A small image deblurring model, trained from scratch.
Model: 0.597M parameters, activation leaky_relu.
Training: soap at rate 0.002, 7200 steps, batches of 256.
Data: trained on procedural textures in two colours, tilted and lit, 48750 training examples, 37.8 epochs.
Rows from block 4, named by matrix and row number. Rows with one number belong to one channel. Each number is 500 + 50 x the weight over its row's rms, rounded and kept within 0 to 999. All counts start at 0. Numbers have three digits each.
# convs0: first 3x3 conv (model.blocks.4.convs.0.weight, 64x64x3x3), inputs 0-6, a 3x3 kernel for each
# convs1: second 3x3 conv (model.blocks.4.convs.1.weight, 64x64x3x3, transposed), outputs 0-6, a 3x3 kernel for each
convs0.5:495516476568421502542489503430601480484508495503447570453501518445526422546516487450476489502502598513464468566502528438444495514441528598466479614468511518491501441471576505509497463481507
convs1.5:459467492381483522503491549495474507527446479510551484474518533522647475585541518555498486501497489547556535556525481533551479540440490477530492505545487498507460487493517404608431486560509
convs0.6:492418467474447535536467501455555515534486510570504515420484471442547450511582548486456538466482500488475516498531441550528515515437469421497545501582471472486463523427518517434531532509527
convs1.6:578553498406563510547524496533432521544539517470504537469556501520458535568507552529531511622548547493426546533517547538489551608506483465560467561425468519486533550506492467491516570585545
convs0.7:458583453487481481495511590490518455449389452584365550445512476506450408468501556550490481466494417554518563446462597471520462495447494550635464589545473437441447470459466513452531468546487
convs1.7:432468513513546563474454550513518544536537543497480425474550507603542408485527516493461485545477575507566420488425489524482598506501555557565536527430534484343446474432570505621466476490471
convs0.8:500543490357507490505524508494425535485398555438480485541422583646441575476484560530452512570483450459486415557436494466501528501517583491502520456535572463451419576492536537473612467432520
convs1.8:475500506559565549462429520488495554480538503420561519466477516412602455454504437508449492464503531457527485456477493469554521478499425512531483399560534471494443560499528482518465483410494
convs0.9:531492482521539464459520460570530471451557529499463590447454528462568477423503532456435517482440555652536505536483482523446493547492552530455509540496503482553527472533507519463537578576567
convs1.9:520547577539502491496472498518505476519492433473472489508571581559516525540471512488495418479440641466547582526563529486529551462517443510485431529541474502519545513465429514471434525540494
convs0.10:482502446422544495500442409496527467529490455553488513506505562455438562556565424477487528509546437467496479532475505495523499541393582518528519667493529461589529433520514480510443522491513
convs1.10:515566391460453566542489507448440553499551470509505526491489482375446528602505520480543476522394529519541477461559478535445495513567503506450569510495496472464546541439536463480488474515472
convs0.11:553533485521395541602434504577508526490490488477523436526554471467500491482442431488492499436587478524547610546410471521459563495437488478422484514521464490462536563434595421524472522458515
convs1.11:488543509543556472498507540540573504480502500497505484426469517563485543501487543424507516510446463482475572508430446468539545580574443522533526507490499502486506510545473562438582476576492
convs0.12:459502530405545471434440530434441520488372500437409444495599540500524488537479524504492521564506556470545455426474466486492434487467590445509498376519486476452541487528490531551463558495518
convs1.12:506590525497461604377473553434564457492465458544512494512570484538600537490318503526420518455531432512468493459484538534605454491500577514456516525488555535486557530464458567471468519432472
convs0.13:475438447481535484548520551543495520469464513553583527516420484481534480420559462554480542470507491512452536539433419507449565543484441476460515554481514471526470504513554519483504469498516
convs1.13:506458416517462544504477479498475424510452590484461404582481490521514456475581522481465505552464517482504438508516526487498498470513434522436553595469404494442505473428549420581593436419451
convs0.14:442505574583450456483544524495512488543614477503556536481518496351570461576509546530491579546443523483376459559456579526358557447500532485450515476467504537522516468568500480545602485489433
convs1.14:582504422516477425475534542496468495520437532513486524462447432573509511459484451489477517491560468500565483488492575431561558434580488460448542517442514648504489471433495458474597535515493
convs0.15:487484456500515556569467458512527513535534522497532442486527557461517521601514445509464492573539509444398433568520486533469545491557521485522551508503541515472499457447496532528501497569467
convs1.15:582592485535423481480604517528437512491517523457529506507558457532554552525496435553474399500507474576653490494505521527464460469416525519550522503544441460501507550490494472450511469605548
convs0.16:414547440489455536487576498337548525602374461458484655558502489452454507511552434482519493563494500468468435466521552514472479555486690575491515492540480522430497499538468499418519407501583
convs1.16:555496527482549467561523608566484551517542546567496459562491436469664486512445469597506496422456444482543505367590453516484475423466458485540524525464483535509500489550462417484592554551496
convs0.17:490477509537567458505409481536415499439575466460510507456575548591554359445430550462479476471517516509499503427490440504506557448512436497611510534466449512516524497421528524549607458562402
convs1.17:489526487595560416492494508449485498458478474480531552606540520519483529537536562492455496409453478487481472629560543540477469451495479606463500499454475363495553405595501575470501483500594
convs0.18:524507513568491504549481460525406540444424546338586501593514437580443479467455501510442481466471478449465531526493456538447498501454510553478496474516504527438516478520508600415491502431518
convs1.18:565545511548438426486471507463483473485505487500554520455518434370503480514597468474525517493582528503524560572491474561472544513506471494444504464444488538502485574511563538492679547481548
convs0.19:500445489469443491561523493475535466522528527489507559562649568452432461570477503452496493462477519519557518464542490471451484483635502494509501519543441585611552437362474555531519447598549
convs1.19:513510487455618525529487470479461470481541448509494507526524399522522468502435489517525520501411498454466574491478502493490501526427504523483460435432512536483522516497528481486539552528519
convs0.20:526512474464489431594530462489501472547531553549469472487522459465561535479448484518442441436539483466467471554508586487539537498609583480469488509552462583439476467519533492549506469560440
convs1.20:538512467483516576457451526535539415515472547562478512531524538565432502551528523546535609422429579522538444492383495549571509436455441490610503444411507514491502549450539512530467464552473
convs0.21:556477454445558465497505509497449526526502419530456520481445515470560498515532499440480512503449495507572514537525516475485456461485567492558625527503499473507487525441516437494494505581507
convs1.21:522492477437576551550483447454530458518424504472544494442517487463549546398475513400541449523446540476513607520488464498551508543418491522474538561450485486437475513507500453531542527473431
convs0.22:470541499426559365438547530546504471560390455446554480461525442488513555517510497531471520545473518538398517455474496488438507516545427478487479538478547491474541507444504521420574549492545
convs1.22:492497616565429555522506481502481445444542358493436531551562494444470482523547477546543442472519493476566560606497505411522518545466514525522422452509455496511540434528465498510428517569489
convs0.23:477511476505504434556508471541494508450553513541478508539472578335541537462506475437504497497440507553483612534448469513454546544525505522524458458519566467451556517467496487421571553460569
convs1.23:524524509516427518486526556550547533545528506500439433580459507584483544498438396468444523506523515542452503450512493472512475486565489531486494580492481537435557498490467495525391515534517
convs0.24:502490469610520399571521523561598491531439534440543471498572505493533488434605550513474538488506534413424488586602579502511453455566527490428519449539518473606516555453587475568486379517513
convs1.24:470402473493519556418455494512448487525584484518460457432381547512491582467466468499564563489433555491494546451456511601532538483361443459462518472451551511551544572445474482517489489494464
convs0.25:506542463546424510555560577460550512541434437507448492520459588399447474595552471536574517411512534485446451406538482481454494515565509539463525557477453483517602481470480567442416507540556
convs1.25:389493491531485497520446514524529537503531471526421502464524437480548597403500410507545555478511534487540473512510521453514497520452517501499483496488516474584531447490464553502556474619457
convs0.26:491526492463514448514511578503425487561496460441554591442509441469564516468472546489530536510348515556556560528406471580518505556553496549519447478439459563543508481418469613464500526485537
convs1.26:395455502536602541571542428497505578480447519515487532489526576517427450448531518473401466512505496466538498511509454422426494529658523458393470471467566566513453505466480564536450482535475
convs0.27:457413523487501515506428523423441533512607491560429486471444530520509460461500499529489557554520499595505483523537439416500525522536485483451529543501427560444554518559486436516459503501537
convs1.27:478494522436545502522559453480497576522372504477473600489471522588475546479472554475492468490407532490545457534472510519452515590421555487532435536498537367526564414533499521463546456485508
convs0.28:509531494533489538585477548507490480432520480557415546453492526535499448533446510527479410416459436573423481489478529551507545457430548571521538529515550474496466471506582468565496531512512
convs1.28:476561408454551521586446487548513427570458489504528464447503511498450491459586515561566500510502550581441496484455493500538417469496503518517507451514477474359512508469520517374612510525463
convs0.29:485508540419588458458574523446591436441533455680386475472484541506460478527458487475507519511484492561450535530437535459481536384507505599467478644489457493556456532505500447558438494580450
convs1.29:479478552500489520476458434490436546494486521501503538565561573638514591489496570518543454540443494513499488589655584581627599545505504504532499478464504494480535401454417472542420538609533
convs0.30:435529539520449518537528529433424487651395428441649497507604507524465468487448524560434494477516542445590436509446517528473510453496480524469500478485477520453505520469499536540503439526499
convs1.30:507523471535544518490426527519540509580513547544382612468548494483438505453486501587450595481536534479499491427480464463616542568457499461645438515497598533367467423483584430486493495504456
convs0.31:416469503544572473392558493447538516477473499463440540452525526515503400457574468531524559510576501538461387588514518576602468413508456605452495543469536462482540483463482486509501500437542
convs1.31:518571527501476436512472573495486505442513491510542523511419536605483487583505507528547484523425476447526443526474485478532447394477550477513468476474526523448440496609503508436556576517517
convs0.32:532417528469554488435506475579517606421556478533548452491459484486483433529455569473548518459593423651521627509482499476550465427516518482560419481519560578515476493578525479432527476557485
convs1.32:570422546404551574509485403496504483478485533485530543433586491460554506502413546379514397530406581495443518512503488516433499510534607499453484503540499515464433533486508433585501464367478
convs0.33:497576544613412437491584580521423478415448495492538568470434507500492414460607564588467460518494510525465466509442573469526521507409516532475442555580503480457508437576507441495480530451475
convs1.33:511489566485494497448511469540463522569426621464562395472530479601495509435478451507513500545489478577472500512605446446601522484486454509564506548471536548402486491499488512511520500508432
convs0.34:491586490424516541414600545543556535586420445556480466517550592458420473448562479502525489567454580514512535500578552480472516484508571565501396493526516494438441505454553549447528465463581
convs1.34:472436561484519517480420543464524524481539514523520425497456521522559477414483467514567550439396494447507488543536526444521497460444530569532522488550442537506506427597508464585524465547481
convs0.35:587543483636504598519517468527504534494378570590447534505510545555534426457413471495447459622549493513425524483485526460506487504554401496468491499523534502416518494527540467572402533466533
convs1.35:494491491472492397456545425522490538572496557535535516484517497568462447501485476476478506523540414505519474513514474505469423409509532505539503601487484514534540546550495538489509506468526
convs0.36:496565505571464550490471493546541521422555458499505506476390494658464573436545403464598491517499567529518481475517536604501465476594477479513497557497515505492514534428540521446408490460513
convs1.36:460496528464541483501468500557480452534509534537502482561532493478541365516518475578448418520483439535498496506363565612455437446551537450499531530451462597416465478523444576559484477515535
convs0.37:509510454477494527476524512497498521461515596526517452473497413534507544538520552447428521510528463537540479536502526485508420478390517417493516496514435467488553572510471391352505516579534
convs1.37:589640513566553492519482607502522490550531586492579480590458543488487429470541436531493430408534423444477381489571500507527557453452463572563556529518530520554513533565571578581541539553471
convs0.38:480488476448456562463565447502463581504526431553534490529449501468483539554498377526426461479552493493570540464498501537468504523450499556536492553460503485539515496506498542516502497459549
convs1.38:578467558449525504565535612461486484477581437479448566551590416436522624527573533438475560540498555480564543485535565550567424505491515615476559482491519508518474472555493432476491479552437
convs0.39:571475467512609546465472474573516489501544476508516472451572459520444577484444495561496479536507479528473416525548472439486501596427582495495523465504499554496518497566523494488414525511540
convs1.39:417472518515512461478497473494506543495474464502559495516565479512591511461515577540493484508420546510617475466553468544518571518421453535492519540514495514441445479489486533562561477520435
convs0.40:556515599486390459542471462547487490467544457466410516556435422517420557480397510578430542471533529538483507531447449464444449545520518553462457523483494497516511440630461515438404437495516
convs1.40:527452521453575569460514437515561522487433476484546511512551487489502489519533504524564475507486521462568472554516522498523487503505490520481470480540523576539353423559522514571419479547530
convs0.41:482491399587496499449525472409483648517635480445569415486330537455544450555517476479473495519526491478503502484468516427502469578541477483339601439540495468528546447645528473529548563438507
convs1.41:487476600495523460570488488420542638533472557404564432519480519556501537519546529536548512464441507555561532527530527554485575556487452554440559553377429451522422466516522468472480468448540
convs0.42:446558398532516599533515442480490525423626473379530555487428496459616503568454494495555492484535496511435439523459516512466515500538510534516514514489454522480566566473495486441607423513480
convs1.42:506562512475513593552482462469542552474519473517482474433501528564399492484558533562471505545409526574484492549462495497486504481462456508492432498508484499513447527515519501514417492538504
convs0.43:542470523448569527469481443527538532432601527551486524537481530547458570558527519541558610515565515476424496520483501454471494547588490532491550429509519490493401552555485491466515451554425
convs1.43:562460452472445545520521470451487503521484598402494470492475474422554420457529517503467569476475469432508521549469519499529606493475467473530543509503586539488421461461498635536504491482511
convs0.44:538460513374581438536392540544555515449569476546419485546514548515486536432579483533516531491476486487464531482496526579556473450506529444560490643427422518547513468581474490514507553514490
convs1.44:547464570580562398445469482476542429555445541475503453472397499534529482418466517522523528425521466501461438586496575397503493516443499495517387515485478452589462436465459516445492548485507
convs0.45:490463419574531519510470597520437394493531486511502464420513478445409529522527555505537527469438480490531482454512590576536543472507507436448462508522459480489485444541429519482543502563431
convs1.45:503521457488372470477512544500488406499548436523527512400578383478564511508476503490521463447545530558487495464545545415464396427514552497507578585436506499572569546408563475506510482480664
convs0.46:544493537592542464561455581476505513491525514535479489514461504525503437379575487436530515445474452503512520513454483493484583503451490439551442447505511451491450568533425463520500558443469
convs1.46:507481475512514404510510464504464473568530463511455490458545428475479520498446526437478510501588595423507523510525528335510530605527564519540534491537536468502531520526483551432534576411478
convs0.47:563433531574463435476534440535517498522473591596524563457472565488464485427526424462495496496568432490451551505466582567574435510487451488501490448592524577426564474510521553459505543401538
convs1.47:544477579594448514451590486491404591416597478582389587579473581522479546525474466496556544483464509531544525505484509551496455437465497424540467480456432490548497453556509558507425488483539
convs0.48:505466444408497477527465479546447579480453613486538353515510488523481520500476566419502514420564503485513497491479499565534452474460488490455476491425479549571405504489469443478447559497502
convs1.48:498403460504525567552525533514478486478479524538465525511512475615449484486520544503496472460518559492479541452511512542531513516517466609467565506497418514505533467544499520534482500569503
convs0.49:517496497515575512588416430604457595444498523570496567614516526530468437466493514513535449495498505480538452589621468590462581493446462474558580445408521464555551519424505487505425502554514
convs1.49:497507520497550498435485542447509468534504654461574456512480478425542422597437482553527495523583529545456478515542521473449506570469499496470513518582543463440471514518489507546532397570478
convs0.50:558503457454512494560502524479564583421471586576432400503563566482384569474463503497495506489471499532465497596527463498484560462589550529331569480588342580526428491548610416477461487567439
convs1.50:548541471579553493440561465515461412528545520497517548461525488536563524530448605490484506480585549499491558463407517542496432504552434462513511633465522463562485510427516436534622542482477
convs0.51:458520513524464547505510486467571478475514512444502467435511543478480520546482520534507562508519524480529494449442487503458463437492545531431452482514502655441494495486568503547396539513519
convs1.51:482480556504502419568507451557495457491469499542446447454461467496527470461495529519472535474524460435536404476569547525476551455487591538586378551444470555560517403476541593481445475532505